A small image colorization model, trained from scratch.
Data: trained on rendered roads seen from a driver's seat, with toy cars, trees and houses, 28.6 epochs.
Rows from block 5 of a small image colorization model, named by matrix and row number. Each number is 128 + 32 x the weight over its row's rms, rounded and kept within 0 to 255. All counts start at 0.
Before each channel's rows are labels from the 100 images, of 14976, where the channel reaches its highest value: "responds to" is what is common among them. Only what is clearly more common there than usual is listed. The data: rendered roads seen from a driver's seat, with toy cars, trees and houses.
# conv: 3x3 conv (model.mid.1.conv.weight, 192x192x3x3, each kernel summed), inputs 64-127

responds to: snowy verge; bends right; dusk
conv.80 [ 69 123 124 154 142 108 153 149 117 138 116 136 121 103 135  83 189 154 146 112 108 104 104 163 110 111 111 111 111 132  38 119 111 115 111  93 123 120 116 100 105 131 120 200  91  14  79 113 133  94 170 137 157 139 165 163 135  94 140 113 123  90 143 139]

responds to: snowy verge; bends left
conv.62 [104 116 117  94 142 105 130 138  96 134 125 110 114 112 153 134 121 135 134 108  24 110 127 111 114 118 141 105 114 117  45  92 118 114 120 124 135 171 123 135 145  95 130 149 120  39  61 132  88 153 117 107 123  96  91 118 147 123 158 130 126  54 127 150]

responds to: snowy verge
conv.59 [114 112 114 117 102  99 104  79 126 111 105  72 111 125 139 131 182 136 117 167 138 116 107 179 142 115 110  61 126 139  64 105 137 105  86 120 152 169 110 174 132 118 155 113 122 116  94 177 116 170 103  93 154 110  86 150  87  98 128 114 132  82  96 123]

responds to: snowy verge
conv.0 [ 96 157 106 149 156 110 144 169  68  85  90 111 121 104 125 132 153 130 145 120 117 101 115 136 153 137 114 134 132  79  45 136 144 103 108 129 109 230 134 110  93 115 139 154  80  66  82 129 122 104 165 139 107 109 172  97 109  92 153 100  92  62 120 139]

responds to: dusk; sandy verge
conv.96 [134 107 127 122 131 123 163 108 120 143 140 104 134 140 151  36 182 105 127 125 161 129  95 121 103 118  73 105  82 171  91 155 142 102 155   0 109 166 139 113 106  87 152 134  91  89  94 163 134 162 130 149 173 126 104 139 182 110 121 130 105  81 100 151]

responds to: pine; vehicles: zero
conv.102 [120 145 107 106 173 130 153 124 112  81 179 118 149 126 146 119 168 115 144 123 107 126 111 104 141  81  18 116 172  70  89 128  84 118 128 123  87 106 119 148 119 161  90  50 106  76  59 129 110 129  85 117 153  76 115  97  62 121  76 143  81  96 126 150]

responds to: crossing stripes
conv.160 [152 126 100 159 145  65  99 121 113 137 161 128  67  85 152 132 100 213 137  83 188 121  94 143 126 193 136  97 154 135 112 107 189  46 125 103  92 159 158  93 133  76 125 165 113 155 146 114  94 147 122  92 137 170 146 117 118 247 137  90 140 110 106  90]

responds to: dusk; bends right
conv.191 [116 137 155 120 115  84 164 118 170  60 170 100  94 160 157  75 220 114 158 139 110 138  87 155  96 122 125  53 119 118 172 145 106 127 123  25 155  57 145 153 105 131  98 143 111 101  84 113 116 114  68 175 140  92 157 134 159 145 155  66  92 126 131 148]

responds to: pine; crossing stripes
conv.69 [130 123  85 114 103 156 141 155 126  90 170 132 165 103  99 128 138  75 150 153 116  75 150 119 144  74 117 104 179 128 117 117 112  79 147 132  72 166 115 133  88 105 101  50 144  78 117 114 114 164 126 155 176 116 189  95  94 119 133 106 115 144  93 165]

responds to: snowy verge; bends left
conv.139 [141 166 141  73 112 139 128 101  76  91 133  77 138 100  91 132 129 108 150  81 107 102 125 109  96 103  75 123 159 141  48 114 138  86 107 119 131 115 117  98  72  78 139 137 103 158  50 131 104 160 147  78 144 112 148 120 170 123 142 111 137 101 131 157]

responds to: snowy verge
conv.148 [202 133 116 146 163 118 126 123 120  67 134  89 134 106 143  98  84 110 165  96 106 105 146 128 116  64 160 115 147 102 100 151 127 121 110 114 109 136 119  91 105  79 110 102  45  48  63 162 107 137 132 155 126 156 127  97 104 137  76 125 149  70 147 145]

responds to: snowy verge
conv.140 [120  83 135  71 120 131 103 156  98 119 159 111  90 164 134 100 130 117 143 140 142 120 153 131 112 142 113  99 121 122  65 146 117 144  54 108 139 180 107  58 121 111 172 117 134 131  36  88  94  77 103 121 132  95 140  67 111 139 143  56  74 119 107 146]

responds to: snowy verge; bends right
conv.137 [105  99 112 117 134 122 157 144 110 129  95 171 110 141 138 122 105 178 139 124 103 107 108 143 143 130 146 110 141 110  61 101 138 117 137 169 130 217 142 141 121 140 153 144 135  49  86  83 115 111 120 153 123 139 160  86 168 169 128 127  44  69 135 163]

responds to: snowy verge
conv.61 [ 94 144 111  81 109 106 121  47  86 123 128  71  87 135  82 118 142  80  93  87  43  82 134 145  48  97 125  59 111 118 130 155  74 105 104  74 122  83  98  91 167  84 106 126  96  88 102 174  81 163 149 139  97  87 143 109 116  98 187  68 106 119 111 174]

responds to: snowy verge
conv.85 [115 147 161 126  82 121 143 119 121 165 147 113 147 101  52 116  97  81  88 101 123 131 115 151 134 116 136 145  91 122 155  58 113  96 142 118 111 130  82 134 127  85 124 153  64 133  79 136 110  93 100 132 158  69  84  95 119 171 119 129  58 101 115 120]

responds to: snowy verge; dusk; bends left
conv.132 [119 177  92 106 177 141 115  76 142 158 163 168 107 122 148 131 147 158 160 140 122  92 105  79  99 119 147 113 177 107 152  87 107 113 154 117 107 140 131  95  77  95 112 175 122  88 132 137 137  74 154  79 138 147  88 141 151 142 153 117  72 155 119 134]